config.yaml
model: "contrastive image-text model"
dataset: "rendered scenes of toy objects such as cars, trees, mugs and chairs"
train_examples: 97500
image_size: 48
crop_scale_min: 1
horizontal_flip: false
cutout: 0.4
tokenizer: "word"
vocab_size: 62
loss: "softmax"
embed_dim: 256
encoder_arch: "vit"
encoder_norm: "layernorm"
encoder_norm_position: "pre"
encoder_activation: "silu"
encoder_mlp_ratio: 4
encoder_head_dim: 48
encoder_fused_qkv: false
encoder_bias: "all"
encoder_qk_norm: false
encoder_parallel_block: false
encoder_inner_norm: false
encoder_moe: "top_k"
encoder_num_experts: 8
encoder_moe_every: 2
encoder_expert_mlp_ratio: 1
encoder_experts_per_token: 2
encoder_shared_expert: false
encoder_patch_size: [8, 8]
encoder_conv_stem: false
encoder_layers: 8
encoder_width: 256
encoder_positions: "rope"
encoder_pooling: "mean"
text_encoder_causal: true
text_encoder_width: 192
text_encoder_layers: 7
text_encoder_norm: "layernorm"
text_encoder_norm_position: "pre"
text_encoder_activation: "star_relu"
text_encoder_mlp_ratio: 3
text_encoder_head_dim: 48
text_encoder_fused_qkv: true
text_encoder_bias: "all"
text_encoder_qk_norm: false
text_encoder_layer_scale_init: 0.01
text_encoder_parallel_block: false
text_encoder_inner_norm: false
text_encoder_positions: "learned"
residual_init: "zero_last"
optimizer: "soap"
beta2: 0.95
learning_rate: 0.0013
beta1: 0.95
shampoo_beta: 0.95
eps: 1e-08
precondition_frequency: 10
max_precond_dim: 1024
one_sided: false
adamw_lr_other_params: 0.0011
max_grad_norm: 1.0
max_steps: 8700
batch_size: 128
epochs: 11.4
lr_schedule: "cosine_restarts"
final_lr_fraction: 0.05
warmup_steps: 1740
weight_decay: 0.3
adamw_weight_decay_other_params: 0.05
Rows from block 3 of the image encoder of a small contrastive image-text model, named by matrix and row number. Rows with one number within an expert belong to one neuron, the router's apart. Each number is 128 + 32 x the weight over its row's rms, rounded and kept within 0 to 255. All counts start at 0. Numbers have three digits each.
Before each expert's rows are labels from the 100 images, of 14976, where the router gives the expert most weight on average: "responds to" is what is common among them. Only what is clearly more common there than usual is listed. The data: rendered scenes of toy objects such as cars, trees, mugs and chairs. In brackets: how many of the 100, against the usual share in percent.
# router: router (encoder.blocks.3.mlp.router.weight, 8x256, trained with AdamW), inputs 0-255
# up: expert up (encoder.blocks.3.mlp.up, 8x256x256), inputs 0-255
# down: expert down (encoder.blocks.3.mlp.down, 8x256x256, transposed), outputs 0-255

# expert 2
responds to: ladder (50 vs 6.8)
router.2:145115093063081111179142080134155104118197132138127159124141115111131093153130084111100171141103101100083121109177140164144173066117096113140111138120106105101120136115103099142149137115132087148209137112104068102134147112164078130108105181146122168138142129139131171113071125086114121141140148094121201129155145120117134133127168140165156116161170103166098147139166165142164189070104096090107131083122079057121168093088156138155150177126127181132152106142116139138119112158074166088108104122164180122088190057163124109164154095092104098076088120166082106128181134105131119148139212089167112091153081145201149188139145158071107171133109094097109146151140101044135115128139094149082141169098084114204055119104088089081158158082104103160134091132172142106144142091157146
up.0:129055106111090134104135150165095081156183149164121203168116084134103159099146129110071162049083155146097168136127150141117161075133076121056104090181174118118125127088142157121159129118146206095094085154153098082125116131114131139186133103152105127069104202172104118105126117094132121090156153148096195169141104129054128127163148085137158131110096111120097141143141089111142115116107169182106149074155112186153126121137118140137161184146135154087101135130107088170095170144151155109160161062077124135159125148119129124131107111147103193164128141121126017125129156157128125143142095074169135086179137176107140126102131136102092088133130141234070160129136123129126175175113156071098114092163133083108120126101128053141097075153106110099102094122167114140140139102092133
down.0:091187094151142098117145144159150175125147057058136119099130117139118145171163142169134134202115108158146138134131122165126136135175149108102145191160080101094111120157110120153098083121035150134114082207124153137127169134106118122098136101094170115161098134106074133162107094151098091112096110112134091122097118116175157137094138171161159147134105120131155136153120121137129157120145089141157100146151174099131179191139123130130169066130144135138181130140091130118106103102070184147167148085086131199126162160116109161129145136156210024114155149160130120080095081131173116177147158083119152164166097097157147102131163148117092121134152112099163120180097109094167136067162082148140144153106180125107084099182092118129170117172153190090149168076186145159064158178057142
up.1:146102136086083158082090154124153200135085112108103166153114169165099114131229143152144111108158140160101077161139154112200174114110107100172109172085123137195158153064082093154079149167163084121147094101093110060114105157157102097141084145151108109137101171119091111093128141156137097105120098107163077132192142132112095134129094140081154063159057127195122175140112139148083089145176143135134091140152112122185112149127142151172119057094146114114135086102107092124175145122133174090125116140094143139099152160151152159111154089120134138149137138193197132124079073147125190127130090207105091138102122183113101149094072084101083167108102121121165047137169112101119141132107114169149188146105116143125119136100130111091114137159145095143120146107139129149192101192122092
down.1:094120125143106119124118094149142112167147181127120046123143083063129166134041121155147138156130102152161162124099118078137130132129146139155130137096154128163072121171152135101087158129111176106127184160151165107152061117165155088122115045140110164084087113102144153157106177173133114131136164192084123091157091125137161105107169171172138124126148171126111129110149160140123153080147117115128182116170119113070117095158121117157126153146115118162140141165192145132103149084129126153148036204151122092084076109103185130093168122134131122085102083147104101041128102177132093100106109097138174068119163113103185150198103120103166091163173131125110104112115122122139098144086103091096150068157089138150160128129108117217154155132135101112144034192070124105166134095119124

# expert 0
responds to: count: three (71 vs 32.9); teal object (35 vs 15.5)
router.0:125082143135173080123135185147149138160135104162172091173154101109135110169122068167083164077153146128146113146130143135170169169111111184158120123074156136136113127129166082102107101211147108121150141129152127111096144129077124125117127141162169171161165102138125135135123096102137087096076142170066142120198097111071127151120145152123128113132077119147108100168113124104129155141181108118090046147121114111055152087151153154079121118137084052116128120202183149158128182169088133101099107137087118150155090138152132105090138085052137197127134149118112101171099094117102075158147133141127126051099184156139148107045085137143185113128128097104089153099161103149133111062098139180125146102169151168136116237152133178069085117145094118136096170130159116169139143134152130
up.0:158119171157166129082119111103145167138129117146166098155064137128157135149140147108130137098081101094107157104092083108132143153201128185113184156113130180185177060057109115142083182083162158095092159125107097204164098194173122104151111114133116091163133122105106166097107060137146155082184088051211117151142155070143128120153156154136102124198121094121078151110129125106188116155062173149103071116133115142139107145091071102164141174121126114162132133104103099129178119124125132110134174139111160108155152138125101127150124148130210141113095153113106158112157097095191163061121157121113109165133151145120096074151158153138172140105120079105147124154064083149180098128122170150158151132070091117078116111131077132116151060157117079123104152101125102103127101171097151
down.0:123143136143125165149151181145118072149123129090138139121141114141158069135046089173118162182152142135150181145172175131141075143062108157119125126133124151142138164151145139158114037142112052145128093122156172094132183132107127176165171106142130182171119135108138137152109149078100114141123186160085153116081099153102147110100077172208145172096121135115121185162129146149114090123231100094130196130122159143132185100148128132109117101080148118074122126074106149098068111114119135099130140123135166111099132142118138134112139089120077139111145111182159078128081121176117130108201067131067150084089121104106159173150132082096145098193076159163081164094174133148116113124090121147104067139127118081142119186153181092098131135091107137091056115150151159078109114124097158
up.1:115179161134104120144091089177157107152125135139110113118170255110100129118113155163134157122176072151139104115136134127055088128152076103092108128132096085080082163120109156125122184140140066116093154097120124203191151154098109137104120122105121165115088136103153164086136065111117062157083126138092095089111121106087123093110101174133091133130125071136088124136150122086122131098146126073158119106132181135114115088142118135104142201125128120140157140143145106094176116183064155133156066028145098105155159088140087130107171158099119176108128136097170119185181115145128148108123162114052110162178112150126122131070197133123125121093099139107102122155137092086105119087139112123112198098129107145109144170105143113143188077097096206134130061110109111144143140152130066
down.1:118126115106093094094174108075108148085060112132110140115069028111131030162127094091171113139068131139134087119098136116108183148144137176115102096116112150150134142076123137114137090130119193110105111112127144072063102139160132090161112133146095077179101180117054139144139162136177097124128161068143156173106089115110161113109151079118173114117167187092089126096136152160130109044155098154101088074110149108160130089038144111126141106095100079134161125058101126116105181127133152115040191132091097139144103142118172109138106136157122118172125114092130135088114139133176101159134092122181132163127088131163148186171090153151102128140179100133099162110121117177092103157139170124180163134137071150127140054089152154105134154131130098108142088099157102148143131118137163

# expert 4
responds to: count: one (83 vs 33.3)
router.4:173194142102119208133145157184173100165145226158089163090139119155098133105100111089144143119115129139087190110096143112163097149093089099124102141152119143085104140155152104168124122160054135131129178094175127135121126169146112141138081080103125146078117107138122138071143119214145196121143094123188149138085133089109101123136152099153202148169096176109089072132154129096150074091101155081121150123121082164118105101098166137110127135155110159133110169114138145131174106133142134154194155100076140137149130120123111086151076086119132118135103201091148147113143114176118113105129140102097122059102122157165153122116137152099113116110181209126149169122112097167147153160135097115125130090046158072151088135126171090161206096086147141124126113148147173027169155123100110
up.0:135076163118116097141121094222149117152105147178137108130146145110107172147145169212166105153079146135110107139121101104079129175103146199110092121110218158133131190145139120131195169100087074096127144120123186160077126154126102106109136175127087127117164133099140141177081123165155153147067155079089136085163107189147135073143103087136107115123148149066171095100127204137095082130146104094162121157192150070164131088135108110136128123114095132098136150120166142126106159100093132155095064155144161144167127156177164093103121164107136193085123156159077118123125082113178106125089157062131136169102117119124102094139085142097071127130084133154172141123130141119146132104147075082154108164162106156124148155133134137115134140032125100121161155126090075158083150090197094
down.0:146152117134114122136140154080086187158100157081096116156160122113033120131134132100146108144130139179176131151130122208141127130176109151161167159175080142108165073141124106114075106090196064108152105172140090136115054089097132189127103185163180116083133123099126127006141157094178082164093098141123097070121165108101123190143111082194167079085116113158114136138142127176109131091068151135114131097045147101142105120103162145092139140119185091067133117084121109121121104127151066053080144120133125138110122104169145137142112118121119137127129176114174093152083167185122146095123155138138127084109119133125173130169144072172154157129099139120123159072148126139101176145155112124088165111157165060163093120124123129157077122108105175110126139141129134140151092145107094
up.1:128148081120131163114134177073118153126142122067123127082098123105149097160041112196093098083081165129131156178112114096124107091139088105112177103079187155135105189142152101139126158169089168121139147133062144125109058143195128122131155203128120138173106123138096138103143089187109101142184108136136135088150133117100130174074086103161147126223110103154164178097102160057061116151079176107159140127075118129091066129162148128110135114122164148101155138106112094155097157155142166146176135121069125112150116182120128087104063123174142161153144113127104135129131151157086129167176145132144148088125095121075124139177125121146125172171128140086148116119140141135100142156084105100130104107100146149171108109125188179237158128135128179146126190189112140118100079119151149
down.1:100127106052152145092128157125103085126150089114173081135092157130106139079154136120170175105179144104209135093139122199118147109109125134131087123165177142141188113123150127117158173098113179121135081100120143102133196130091129126185152137144076031071159143169136142144090174115090123113169117114120126154147143120160121134106168143134104125117086190079099091108160100151140153129069113146163123088142110129175085126068135115130114131123178102169136176100084071123156138140082147179126132166234132167138142080077099079177151151113133109128113094137146117131113101102077176211112089114155157190168197051115084140095149132120120115095120152131125181141144149170154096130125158191102116128136143114152138073140093121091104152146103130110130116081141156163180169181107164

# expert 5
responds to: count: one (80 vs 33.3)
router.5:158158116130111134137168123165125150183135130133099114135114157142129167120068115102179105179125145164078110077087085109115078178073158110154168110131157163087063140124113135159155125056138113120079083117066109088134193090119168120105098125175130113112085112129163160108193134175153160097118144126158161151152181133163165127126067097111106175129154192138176108082134195151099087135123131132097214131096040095141140150115146090138162130096152132150042117109149156125131162175113054122125161136132138128096078191119142138153135146114137186105137090128180128186086167147125120118104141119098153119124127102180158155188118134222063090142122119101117124121158127077150166169150150128119146097110131134137141080155130054100148107159170164107096096157144084080086109103147098
up.0:136165140066144205106181105134060085132129173115107169129149143112193128106078136184106127086145161096174206104132090167116097116155109116215130182164116170152146163140099151103157134164079201147177159089131138135119121175129118102113082140125183124110105117153095091137168168121089144088165113163157127121121146104162168103113088126137125150124128216122086132041132115142132131100144148135157109120167180169124086118143098160198159104097154087137153137166136046186125071125110139134105137146082075154109109162157131152140029077125097142099138171134159131097052080137126109069151133142116123106131174129097082078155137164121139144110127147103141169123117125112092118123124156100165127127107088099111027144132134123153169097141162140123126112080109153123085108159133109
down.0:210126104147120193114139147123119065162175125119114090140159125121116098145134086086124125124104099080169124075106108163074107137149128120124098129155146119112097123099130131126117117125121191110117146103102167135108141119165152113106149153105082134133114128119119114157127117153166131110127089112115109160172136137126110157170111142154114128125113158155173121127152140079167111195167122133121122086125102089043140138112122033061028078089142126188110151084156167103125120101151166102086178126108149115181069111056082101126143106165113090147144135207111138193187203157093180151121176139136159181105125113083140144191125140117128041133135195076158138080134154152147103209122090194130174088142194088144110109168200134134161148125135127118145148139090111161135126106124147
up.1:094058091122116196121112114171183139176078079119099148116110099185117196122157133127227127123110131121128121103169121091120150124091123115126124157142129102149166163156108181116149164165071164107136154147137050097132132151084120085153104193060139106066136143130106126124127116193163135153150127218144134078071136139149169112107129143111156148162114077124118065137149141110129161124105092010101140129156137107154054124157162092166142162107128148095063195116117090135117108134175091149138098105084129141121156174081123127123146162131144129135079151136128141123152107138141142079099105137138104163196210113151127078149101107102076136175100134154125060112169130157154117142097092177106130142127135118096171159109142122162126170174178148144166125108112086083149065132115144
down.1:192046103123180072088140064155158161114162129104176127155135146113073089082146132081091142118081114083093174146109086123086154189153093116159130090116074165135161133156114110182142095099107144154155144180163093121130100171244169155142155163126098112142159101130112129098132135134094067077110132140094111104085107114159104135157071123121175117159160125135164164089149103101118141164132143163090111154134168177110141133094110148179139143141163077157193126160168073167123162121124203116126162139149151187157192099133136156154128109131172193062087126116081131110080103065171134147164127130138125120151098159111153078081135148132109101134171157118079114157086124161123130101176112107083131140109113097111151132094123162095169066091097076128118151113159168149136189114133140

# expert 6
responds to: count: one (89 vs 33.3)
router.6:153145157098149135107128164128065101129092116105098140133174168161109133141135094120091090135130168116126113113100138150091138156114135158170153165117176143123153193113161134121198124092068159076099134095122134142080105147104129093130128128069178137115142179142101101093169144099074177118145082108163173156138143109166121115124131139204044097080143114126133136084141111120131144089167169139085159144123185141082087118163147142118151079157175144194145138115135096095139126153146143170102223151140119114159060186132090108091146122149186123089175133127090106146114061118140111156104097087120212126157135115111040199219129131181084169108117107091155197140160184136087133149144170116152106098100198094142095153116129119181130113125178123125135119108152105103153162117098101
up.0:145130087101084099091137110158114133129141094142141149107150139147130172085110106147189125092116083152123136208125133107128163133090144150150124127175156143158147139114083157118212196158097128110138085151156157154148094109122134081102134066124059099099069099056116102076066155150056156159093110118155059130107121156096166090117141155208149092140113108104112119118117126067126059123097098135153114172131162117068091175133152158091180119192124139151170108107087108149132081132099112115131136140102130124128149085073181140092187107088164125134172103157165171109109153121097114064151150181131133152087087154097162085117093183095156198178132123098139191148165124135119173139132135121113129138140182147131101095130165076200087140134071153148066139150130115149149070109120131
down.0:144156137111171115158073121166118139139127149117131156168112128096113129138148146118064135124102119122083116133114150147130111150136104123181146111165159119160064142097123083158085074063089139192145123070126166121104057083146105167137190196101156192105178132122106181131173146135136101147116072136158181121129068106150163114085079117087113226153154108108138138088158143132110099145080116141091096125137058089154105124160178081143121118097134086143159148146151183118158149039133063136165174094128128110149083120177088090116152108139111160116138100140156065094058105166129086148141104086116112089108154146148116091139191164155115130085161164169099112131097144097090083161104140068095100153152112185123150142152115148107173115133128132145156166062171102204117148120110086
up.1:121117122100108143157191111034083102134143123147109084100106127157127160128181099190141154170127132109101155194125131166094095180114138113104150133136140109121114140166168145079114141092133080104140095155132139173157130098061218118115104143148133146171133175114148179161191154167079175124163102156138081098145130149102119118098100099183055156114143141102183172166116116143099137099144145201077057217110185124136128141143134153144148111113125185155125122104144149126074120098087162133148117076155156086148101104117140160133202233124138138138138117122118081084116116134184095140153165139119148148086122100106089135107143167146128091155152112150152158167160178144076121166135092139155125187109098073181169134212104159117144109122095128101083128159131088118100126156175122
down.1:138167131085097099192124195165164122133134114082159141184141138092191122120116127106154149145121107151150113144149168115160117124100099166111100167122141138144114129079139141120111117102160170181169130088130193144157185148123085142173128114138138108157124158078174110129170121088153174146076168052102120156104134091137169066153147111089187151106149151097077184137170107159153127158062137086101144107135121093123069180131116095132162161208088095140190164105164123064132166182149149122099163166132132138123133127186065158135122112132099105144115163106140133184136055102164138100133129090170131131127072171208111142164112082095134155121151169111159117159080102088108133123142106109094136173109168174125065115109136115164171155088110144193158173120156137123145071134206171

# expert 7
responds to: count: three (84 vs 32.9); light from behind the scene (65 vs 25); black object (36 vs 14.8)
router.7:096116131193155135163122114125139147168099176133158138160120103071173136073182101118139141126174083178128086173092156094165113182114144192111112141109121159131109122183114086097127122094135114152157191155146101130109100171171134133091139161091157114143149100124128140168117174115150116168090094187100120096068130104109135207077178119133152088154145076079112104112161081135113111135147053188162098136114141125088154136104131144111079110115105168128184128133113174131148119072145164144119102123103144114080158126089135127118117143111139138118143116143094152072112081078170168191204132210126117083143102124112158088110098098114147182126143137155096121162135072157157043115171159141144110223120146142103197110141084143097070166133140062106129088089160091186136154142104142
up.0:186142138117047125186127118138084115113141124062122184117136159144092140137131113163145183129077104112094073135159156209141190145066115112132140102116126113125129138149090116189070079198134134165113130144117148076169067121138103134201127152133118146177114183119137099165192143106129085092099087128066114099113127086119107083096082198129144170179181097132120109152161082082115101154126156080143121070117078136091154138139125178107134115138110126099081178113156147091132103165144062154107145101105190126123093080162125100090169061102078122103103116054161149149132177121125144082113144136160104141182109130097182139148125176139094158099090132147107085144112135095154133099145142166175097110078104176132154151162147143132112180095169143111140135130150097114169096137144067
down.0:113126131130158094119117098126116081133104124155121105135174104108155105163101195142166184144135134151127179149112074074142084154127109196086094099125128121095037111090144099098171130095144110129153137117098190128078196107114116127118114101086132052093129084165115121096097105130154181136146118094178166131110147190103171165146159096092127122115127143137089146165082174118125110157164127136121156195079137114136061144064158152124130130115078134163176092139159173152158141080145129098155107092129120164127149129118113114160143155196149047139139151191159068133156107139095133095068130172096097169088147150141097119138155133096142134129234115174119090122076088171103136195114104120133136133184061062095111108084092135116149064115133145150164108125099171164115136133178160
up.1:195102120165096054135121105153079143196137069139140145131117093090132105099112139092187164091103140106093116179126134070141177099165125060179109140127145117117050114098172141144110135191143089083140184157102150135101121112082127088192192208153147163162125092121125134107143088121141077154133120161095118098140159140117113142134106137075156085086118141166128087108110107121114095120192106161128140105121078137121134158188129063112182093152142157103147167095145109122144101164128133111111151061166145130118130150151158138086148162177131104120160152148120107115167127124107072131106071137158146118101135163133160140073147126170093082128068114148166113098128127111078080145122149182145156106129093111098159154057178178151097117142084128161140212066140097187184103083171165
down.1:119171110129149078074118107087185116149143139103084136109135174115163135151175163184127050168195140094149111104122128161163075127094112172138161111093143140134129061132160102178056158136189138124144155143136144130175119167164179148117161102078150172189150154077124134110159133139113130154132150115108084141140074126113085154137133107149101112152139144075162108153144173138107153090143160145161112186158080141120105120133125178136221145129099128117136078155147176130082118099080102114122106150079090092079143125141140058168157079081107142177138161143117140155142128161143176102131160162084103129103149142167127177141132157091146097169119156144122110096130113106124147075123138109117144151174041063150075183168122090069178142107139147133197083095056165155123182160082113

# expert 3
responds to: count: three (64 vs 32.9); pink object (38 vs 16)
router.3:109121157170137047143156133107117127177181132153113143137128085159111097171176152153098132155159073137141117067164087101205095092140085087112072098170139106239123103151110138109109138127159112146142125100173141151061141209066123123116061159163166151113124153108167142172138155099176117073111155140086112098127113087124185139123056123140176163061148095096161164216171143132096198130152172153128148181116090164176168173168148122122117182128121102146124124124154130063075135090154110108133095106177123097145174123128087126120164137149142168162162142156131099122108175131124091151087076135142078134134204122092118142121159097120108142133082170160098103141146120107107125172132124125143139115167107083102157161130148104085106105070106138128137124123112140151061092127122092
up.0:113142153123135109113111098090120091102167083179083133115072120118137118081070201153153143070142143157121156126150122146104093201163168102118121090156133161139115138165114177099143106106157117069161103207124115156149111154100111159128119136090116111153120082093167093109116086156155160109148142101142138121144117101132125089121160145192120105098102140145149178217081166152070174160126128110133099061166174128214143129100118076126161192093124107121110092149113134073128107105115212115114162126151136148065132119124110150113150143128188148161145118094131111154126162125131152125125118121164143165162125091159168140101162099178106133169153211085140109138100163072082143164159120131154127162045193119180123167097092077043172190109170148143165097129116120136092147170080115
down.0:122087185148148119140077101126160103107081133112142161116223119147141150182119059116105127125199097071127085137144157118099138112059171166147199120045103114071144145119194093151145133118166147191142111067135143164138108128135133153125130120162142123121106124171181138096121130135131173121084112118113119147156159116147105162202106163125130131193085126071135146120126098147148140136111078135168099144082093109095129057157116139078121105068086095100128115214135095147127152170099142143104127141102090127151141075129093088180069103088099109149101175131099190086140130093086167073112112116106142085105124141093199134139142129096116172137140068135131072154170185141126107147163173132162133129183125150092132161154119153134142093077069061127122118153153095129121071096154143
up.1:102125140116141087126170154145091081084129141125151099096169151116191043090131170091089123068185102128100192142119150099100190129223187156119078152094172146117062092178152103124099064171146152135080114255143094140081117086181148157119156165105177178159140094109104121115051145143143121099123131170098116132174182129142093144139168113120113085066098166143145128145119153117120159112205135103109103152114147137118114128142127087127162173161167171157128092123130151159132156130114133113161124112116131117135126107139151085164088132159140153117115120170133102138135149134130089168176114084107110073130122146155160143164082091145101110133092136160157113139139119136161121135125177185142104162156090130104123134121072166176060049185155149103124120117137178178149153108127119
down.1:149152011127193202127117108155072188091079107152146145118109084135124166141120143161122160173099204129151083136146139105166105073111098156159198089112060127164104103164171127192153146102117135151148092148086121132184079125101152113113153119104129115112121125154090136132170142116134099192186183157055114166094172060130155104139145146163173086187162159137149159192091125145155117169133126158127119107161127139147121133095106172110178125128094101104160157147122084113111082072096086136134136143111155090106155123148092139136153138069161132119122087074154179188112108124162170155134086161135097098108106148106096135121145182146148206107147099140097128066131115180170166126112144099097127098101161128154178080127142116075121128131141126200136135128129149170147156129089169

# expert 1
responds to: count: one (89 vs 33.3)
router.1:168135112076111168113142126112110095123127111152127095133123120139130155095123181147163130174081149143132114092084088164125113089078135087116126136126097120099081143105104112144088150124205108181133167101092125116130134168061103063146090150119129128129229140163111160063161139103176112125190096054100173084155174132141138088143122132105152148130169187128106126165125122160162164128101149094060165125114095107155086070168110097139168146142145102178196076124151124163136114171147101099152088135151147112110146097099083114119181116177139112108065062158210127136114137158137080091107076144117188156111153162155173132116150116083150110202115136070077147148081073105127184133109196163109133172129118065110132090122071114114124140120094099170161090138149106146139114096158164
up.0:110092167139036129077125129127150147112148092162092109016119133124063104123138118182070104114170154120140078110177145167120150133102134160133146098088100138109157079172163145082133147186116144110102076131153126122147120134118112147130128174143115148212122075141110196121123186114098125163116165113105128115117157144088054126071112171146109089141151194108139097127167149088127114084149213059103141150068107120142143130087092114134108075141115103134148174092166168134160132136138151105166168102132102167153165182179156120132130134066115130165063131130102121136134190149106160109133090143126146085177059189170119095081105112178121088123099106181126132150157126166189118099136071082150092116115132152112155173175115120136145125084100119187122096107134109080094150142123107
down.0:080184125143157117157135140142117103108159233130176174182130077098155111143130142156156106085142115130144138075069124168128103136166075116084127162163138159154187165098113133173155165136107106107133116178131077184183143160152141112131111066131152104096111095136187134145090120139085089113086132086135146104112082143134093101179127162124134167115130078110141148095115079115172156160176097089086116113157133133134102134153131138085115155123121106223116133167104093130099161071192096151102112133129126183183103089131071098117099125065134141170132129126149120094143063115097111152193068159164083130123120146150157179115143158089119119179176164148145137102139140137124117141102211135128099158116105088108098150125197172116156155091120050080150098140103108167051119122183098
up.1:143099113133071090215076101159144078048087089143088104123118126166153150111126122118102151168193103106147184115131116145146154135131102143079113115098058133164111103137133127122179113101109160129114138115165071126154169168122125145168126143095132135204121129146117153144186136178145116147140130105159085146119128103122065142091136121166104156131112141122086187180090101130078101164078092086138143108105166135149115093091126165141135083125061147089153095168141076138152146130133107119120140170185166137179119181095064118167142086120142108129152081138141107101158114135174136136076168091156163108194145160164155135094087083147082110164167062118140166058115078113102120178156122159135101142124077079098066150171103088150173171082181131198162140156106131108129081159121075
down.1:130179132149101156052164106170153131144130139117139140119158090119129101122125153129177117116080154155149051140135077170153172136135202108127157113126152125121144103158109173080096105186184087131080138154098082091136100125130140140153127097187145177073142121189138151102095132132075156119127126113128103100161134095173081159134093072141078066119172128122191083117154145106128102106147117071159123145141111178111141158095121130136161131139150110157141127125121102136143082121115154120119122125079131111153127127118135176174158112142061153125195144094122130142099119145202160228143044160166119038138137112105129135194164152132118134102145172115157084156097141071093109141121127064182155096148230090143103087124160146125128154182092131125158092150107125178094148131078200